config.yaml
model: "image diffusion model"
dataset: "single printed letters, digits and signs in grey, bent and noisy"
train_examples: 395000
image_size: 32
horizontal_flip: false
conditioning: "none"
arch: "dit"
objective: "edm"
cond_dim: 256
norm: "layernorm"
hidden_act: "silu"
mlp_ratio: 6
head_dim: 64
fused_qkv: true
qk_norm: true
inner_norm: false
patch_size: [2, 2]
layers: 6
width: 192
positions: "learned"
optimizer: "muon"
muon_scale: "spectral"
learning_rate: 0.015
momentum: 0.95
nesterov: true
orthogonalizer: "newton_schulz_5"
adamw_lr_other_params: 0.00079
max_steps: 15500
batch_size: 64
epochs: 2.5
lr_schedule: "wsd"
decay_fraction: 0.3
final_lr_fraction: 0
warmup_steps: 460
weight_decay: 0.007
adamw_weight_decay_other_params: 0
Rows from block 3, named by matrix and row number. Rows with one number belong to one neuron. Each number is 500 + 40 x the weight over its row's rms, rounded and kept within 0 to 999. All counts start at 0. Numbers have three digits each.
# fc1: MLP up (model.blocks.3.mlp.fc1.weight, 1152x192), inputs 96-191
# fc2: MLP down (model.blocks.3.mlp.fc2.weight, 192x1152, transposed), outputs 96-191
fc1.1039:526498537513464515425482563515399485520518468521520511420537459466487498538531544449498511497470565441477514525527514463481443392525524534520530505529445487518495541563472462524587475448573529538476509534456553513447508500482513514535429397455506485486512473557534525485500509460508556566
fc1.1040:502489433448426447502541475534501538565556549518496475440527482488522466502483525428451521455537524464485472552454523366490558545511459484536485471522483525448492454526538503492556546497491537470490509512569548510624564490498478505492473566462511502542508569416531501519550504497619474540
fc1.1041:477565480543495530528498533510517523447495471477567463444419491498485510469488457502401628409497543438549505485474526417515466499487509521442475526475445514522489473497428554462417481447524488464424540493519522530486475533450493524535548483467473539564487519479452532490506444425509521505
fc1.1042:505560466488480491506479535490477487435574478513549513516603471484506533493496469448450563579487524459496394529512461453526442548524526492505455563520514501472478516517530566530554529512578494453532591510402539556525508556498456510523562504436494469519446513493476475525562520473544514493
fc1.1043:485466560476518486488466393516480577474490510510516449480525531518554504480510546485546453466495558465537546516398485543546519474530403518502474514493561494521431496460457525501490494475498539486547517519504455503516461491438503507476492503478523487619443538518496468540526508469459516487
fc1.1044:453540448501527577458504456537479519449504472516484414557538477457543488486480500499523541507508413489517501526609508452509484538456518492438496553530499456484437479495518527482503557457449505504523589469472546445540569479508480575503491468557510514465539486530480516488541464441461492447
fc1.1045:529498487507492405561520501565538501580523398470525465477501555472524549569459504538503580498501475525563519417562480450493479543525498538493457526511523472477508578456583498523545510414441452453424468509511438488527501431517454501558469499518446566559502456484456533518492469534511470558
fc1.1046:479567510505457468483503504477518607509485496448581569542525499520440504510516502524485545509461484569477513446552477452563453495508486443456552532523408463520562442521477503583519551473514468481497485518583440457498468502517497505578490549487485493447459525528452508531485542494502509466
fc1.1047:431500455493509454477546485471450433559498510481502497494486502483464503452501470569445513486526467467581480443511454451517471536560471508466559426600549542565500477479465480445454497462491480522405534503441499522567569509526482529488566486511520538436493493474484495498484487513540467422
fc1.1048:595510544508515474495484483464504486457433606480455449514506503472470521410463479510518485561501435573501482564507554468569527523500481478497506476427490479445408495511532501512560464547483538546451490539461490505480508551485521474504472503454529458475455486478541483536475516523500533483
fc1.1049:442495488514470506434391538501463526519522501498534481490493529481484486471524458460545504451447511439481479450477442552465508517585453494446524461529461452506478430563530478460517531529539465485464522498500503528554551489469509506460459463554580512538534545620475478427481472435527488504
fc1.1050:505514479531541430541484517462489420463473517529515471434478507490468544476523547505493461498465509485489483538528492428468466498491539498571451402525495495428493503539452477514468545480517504525489478500536521500514534493547554523497528493526490593446539507502547518486627465486544555424
fc1.1051:481469487486467528490501473477505476508500480580450522495540488559553490502484478530464455565528549442514550536494571529530531515499464508408584497487503500517496490512516516496575572516551481499485540569417528497524577468475560441547497579555489502510458466536466532532484535504522515500
fc1.1052:511477453490497507482495567482490442509473558536467482518470484490494464456425536470503525461491535458454547496525456488546529419532481476490496489526570481511537532521517542519458472477474487550504473561403510459613424495542526442551454511469496514518532487508559539553451445446452533463
fc1.1053:461538472518516427522430508483451514573529449552509494378485492508507504533507552414453549549517535498449543498454561470518601458514544510555515499566537532503508468483535512506481541493514528498521528543563514470496548475525530506449495565443524538593544452492450492538524411553459534526
fc1.1054:513454415554472510437462509471510542487546505532540532450390474496505464511561486514547482535443538490514474406526500444510508439550454537586525546505485567529501501491577503548458554510641511488443434524554440531494459527543508486481520543457519485545463474482459493544553504434470532550
fc1.1055:564488548517527485584505569439571541541556506441529558504521522439475483442404508567489501509474487510477510536459489475555462508517490555530414511471490523490520482458514469485534474457491527423473502519486560473562459497530518506510562484443481499511497436555470450422553500466551486370
fc1.1056:486550468513503486534630483410471527534516511469510515583452495457480481525485447517508467561431496519468483511454538454502489519542497513509495499495516597509511553491470471522464559536485472557458494481491410420520499479488504491522490555516487508474525548493532527519523394521494560473
fc1.1057:492463473481499458455434450507541466523530450500463386527534471557562480500530522516561471498593411450529475539507564511483526536501543476526462452468508488454452502564541487535515516503527546488435589512532451480482517487512520540591481480408551528496479537437545559452509532516516421466
fc1.1058:468555522503461443582477563472439506511432529515540516506553510589548476466551419458509468473465550485503487449503486562471464512532421476535435528522557552462459462453476516483488491518555506418534513530504500462553600508567518452474465438480499418519473401483484446498472494486525496557
fc1.1059:462506518529463463527539582493558500526451507466484512543497512533510510485503473538475486507460387504506558530524495527544529477564503434508513493453483572583497469473476524478544510474467477549548448456464447529546516459472574504539438499486453501503504516431509448468474495526447495564
fc1.1060:526505497507505477504486436493448555459503493491529515523432558509423449474515532521436455440472455601487574507496574508459563462591503456507486489487503407461450441446533550470519573458526486500497538492515398465457558433536463540499542546524501498577499524483474457531443531521542560551
fc1.1061:465536509535526514477495552483532537487499577511442521534516508509467532444517517510476501546491474470486477551514457421478451578500549448528511513538485474506548479539480536488518517517528428538530497460433505549473510610525572463560460461471468485522567501496555505512413513487522501509
fc1.1062:528528534533512552512464470482461504439534479474515535505501521516532491475501447560606494499511479574581545542554492583455474513477476468515554490454473519527466464463565540533479532480486535535479518490559510511450487483524497532561478525554472428473451485535429499451490468503501553494
fc1.1063:444466485438554502484522468546494531514567507495542489471487490491442491420494553531391477488521557479469525522552534570521526519519554529478493443474525435463502531563413487436479450508509520484454478454475490462485479579522477458452520471554551495522465497438499508490500464504529518482
fc1.1064:481434500519516504513482402574454546498534468457596436491466554484526486413525497465489425497413550444443467524484528444454509480437520540608607514468517499517498508491559477590492426477452467536624474473460505500449514544576504499508415499498483502575577514544535484523503488482491522492
fc1.1065:477520517543467539469526532481530410488543466466493486526500512456500525452469449491487530493505551521512448514490440466496488437527529462539469506489447492474271469560556499539519533520513520509486480469487615499545497495450532494505485492520447455498566477550505477450488513521491538479
fc1.1066:450497447535549485527540483473496494500539491470515592495493508554523460445594506454523546467585545522519480552485484533503498532530554464470470521442507492539493461465498555469510520574610552602517537498480539524523472473523432496535488512524492471471500552447415459473507540464492494472
fc1.1067:473491495524536508531489417479491502471525478500455535505541498522508503553482520535553514465387558548407506527528469517484421432506533510550474516443462526511523444536483538468492469535512503582479550488479484432520444394498532461527487589423560495518489469524466531480470504446524492433
fc1.1068:514570388485454506422418437507442555527552492528490476530568488534527538557514499488434438559520539486466480525480518476500506492450484513523464515507542460540463504478439511464536521519461439392503523464503438453477587420454456556523481589451484525494470543481484486475498514485514474493
fc1.1069:568533454534524582515435523477460539455504440507481449472457479481447470551507427476436494527512511517506467487509460521573504471534513493490592459407494477497531482556506533486468530474508496530513491537533511564480586511443474523511545575511460488460543436518454445466576445447549518447
fc2.1039:472508452450517459461514600432447451546596394459476606508500545503560516509437500468483500522527528533509497506579509501473420538538551347472509465485499515520510499559502478469539444470500481530502488467442518521513582541476549583428502426464524530523491486489525467531547554455524538500
fc2.1040:474490489505486535506591595460513502588529482488493473490504518487433500483520457437504524502468528517471477510478602457513468494499490552458539504509500567552524480521511448480553521508566513438493495523501475490477454456546399449565539531453542491463513452508514568513496503514503525470
fc2.1041:518553512510501477477492475493481478471430517528487579619591498589500476478466564498494495512503549538492553568544469465454520459496535528506476499485541468451514479459606526442472420455483531561443459476427472515499447536512524472511507497526563446508481433428477485472531504506511537448
fc2.1042:470530477497540453521451433508501518525527513528554467520494466571505467524513521494465506457445462539461505574507557520550531474540553473482500548388468510507577489526493564464530469522489511529591524492539543610471491529459540510454507534480499535465493469522490507451532465501529383477
fc2.1043:471494536438467553497417523506481415460422482506499456539524495436432496511491542425557574517528508514379472524466484525466493439467522401518492532517502502495436525536586471500521483528525471540540534492583496481487503528518491487498500488507457518473532487457526461508499430490497425500
fc2.1044:495489544498523470497445504497538560464497513516501555457501489465515475532535510474487500528420456492503561507527534567490499511479506472489551465472477569523482503459602450519496486552491474526510494563554509484473428488592453531558475549530419510508497468446426540503516501431482439521
fc2.1045:511494537488573520495457488482526497549563477417444541516487581434493490517497488525532466512503493470433488523589536442460509498546489471464458503449530497498553539463502546445532501528573480437471522455496518458523509562527412507454448483501620454483509506568532450490477513568471525554
fc2.1046:552542493522495519576501529534494382467548545475485584481520449481488488511486471515449500476414508520533509535502520476477471485509514543613519463574485501460575481545441548446502443446528451542539443471454543485500490476525532424483560530430503513470494471532542470521528529464520484543
fc2.1047:538498545531520597497519494577528506467490501581499529474587498581442573535464509508485507423513532498489527519529438490474477525446481473448568537518502499511459547404481446458569500502455487476568535514559576509518440451460590560557500512523519478441545508494535498417508542543535488474
fc2.1048:513508476498480506521532506494469494416481466522445498519500495425510429553529506515484427552542422476425548516513493415524506526476482442551514551493479431601458478536482483502508540470445504481509485526496448529512483484533530464516508492431484478530472415548541470597449482536513482501
fc2.1049:460517458472500479512602555486410428547458453487514498489591439526519401472498477475507509513575546455507436473531511471497531509454550507488433486523488471535492549468490521517488544555445457489529452520491483491544512463509398597549502514534553562541502479499605513493440479472570511507
fc2.1050:517521526592492564525517480455550532540495450519484477533552505483523499459443493487481486497438557505504493454552553530515505468524476530412447548494511513499515515592490526566507507548497475461457517469522547569511498545518486519550539546531514514454430472468503490460530428583487534522
fc2.1051:483498543489461444510521501517468497525420445440530520504524486530477532561515435498404514457488551486501491484453473476491545470497502491574504522506537523543456481521422545507493450536435546505512487476496476485529451426511568462425544549488509475552496487506502529474563473481498483512
fc2.1052:512514519522478455502451567498477510499564535502536464469441475491507549467485520476521532466476575493583451457525580470490481494458523480503556529467493428490524556475511553512471502449535546533483552528439553496565550482519489495466507439498490542416562562550442509484487468548602473422
fc2.1053:504533463526524553535461436481530489523579541492551526522438478546497548520521517541510553570520413394454467471472438452499414486558422472462588486499480486498503471543549485499561483503497528530490518502437448494538487504524497517503512514540476494432534509483587478523575449531500488550
fc2.1054:440482569561523439445484503544427533517627490516524500514599534511543444558534488531490494498504500493468577482547511523491475548489529539475564469490517588531511502491496502465525461492568497490459429482407561506543573473464501447530510485454496447523500511498468542493527549437505476529
fc2.1055:505520465542408570507518527485555551550454548471494474502485428493513556478538518441465531495539504445441476493522516446494429538521495471450437550521512473497511493488487494450495499484502527503454446527527523468481536511524541513555507440443425522414509547463530546404552480554522531543
fc2.1056:522513519509551430545470541454561492396553515500530501484476479522440477466532502577442501494559452479538503502471455459478555434568494536535528486492513544563487509516492520504522488453510599485474496427486532552453486534517426503477477565544489464502514533513516497512535456545509486499
fc2.1057:591457512455482517566471523536544545512442481500499447514517470477502443463471446448520472565447466463474522511505514504478489405481503536472422535464504537472530509478534513491494540519481480494495564511495493545484458506620510549448536517502466507433552532579453414526527512468537528480
fc2.1058:530492457469454477521521557433524467582449486437512432473492532582540552505404527525455518585469551448487499479481503518502504521410542508536389458493496527500559499467512571479448567468553425428567486481427512505553558482470489571556434458494540563500482482460542504527511461583488524515
fc2.1059:516491525525503483511531468512462538454546529479479497480563530492487490409486583450546496615631522540537508439505474525491513512521455511538544498437486512605488513556522489531563574495511520490507487554440473495447514537490487459514429446492415481479479430550597502518543492541480545487
fc2.1060:458494547548417451582454532484495446491464451484517519551515489517584492543542488436506482539536488442494459511496429458459514428441495413487545509502499453437420513544566493475530507525427533484464420479496592472525451565535458441471532490465482473524467491544543537527559500482524383498
fc2.1061:432541529476545510521527569522507398474517479455512474498464489529541451533477533468505457448488563493552483547567502474520473514498440502475536501507524464566595506542513475531557507515519551580462556462463473503568507428402469501483425476458513490548502462510517481488517500518499511411
fc2.1062:418455493563475535485486462480509534401503495454479537501502509472447474526488508487552462436500492566500549478596510554441469609492517534506495506451511562451450522507533466442514485506401467518448449509503489448430497510564476518485475544537519443496537568502530552457596504453571433519
fc2.1063:552479485577463496499491492505497461514489505470533517479545507445519539504457455448445497549501493447488477523497515407478501482524436543530456449510523488548592508531470473498558538518415460489503527475463470495464542429352443618538488493509466502536474539451457400427495505497504574543
fc2.1064:484504514488509517520505467434459440520478489547483508392473494532524577474510509484450463444516482511494503448493454472510481504534564514439567599534507456550529528500511525438429471511580564607546549526501526466590515476423524437523484456523473460500460467498515511469532496527493437527
fc2.1065:489549492526486456506502505435538531544517536563549474460497510484485505485447497489531476446460509488571541517481507517508530504621521485535459460573496502520581591474449509410479476469519471446431484453444449499501479566462513482586522467546559587482496508516433479506504480433469531399
fc2.1066:450489487484500468553510477521477436490454539488459500463444513525518479525419502485491586448450495441480486514515537537510539481519560559528533572484515512517513488471499410510491444514473536604547466418455443491546517534557520470471542565500490488498458505536488454421480522432498494533
fc2.1067:548495476533483516470502544500505541530550568520528486489449567517538513529478583487573468531544423445568443447484500498471487506526440540542517478469531425559463463494460499522441498474466519507481444554440571461413543551534539523473514534498488474487505524522544529524492480563543536425
fc2.1068:497503497502519458473452480521488505495616455480487521480467486470478499482500500539468479598532588458452508476480417553496478507490482518555484600522520505552468447561477490559449455616625551514521433489531505416517460523524505444521528579531510556514454473522471513480573438499521492478
fc2.1069:486500580497436408503521414563498493574552531509525487523526478484468566415436506403468495519483522496483510507518542480524533509427528482531464508451508513463467464553528479512496509464451516503532488479479492535551460586517495481495485562457459522490510538444515517496507558585585530576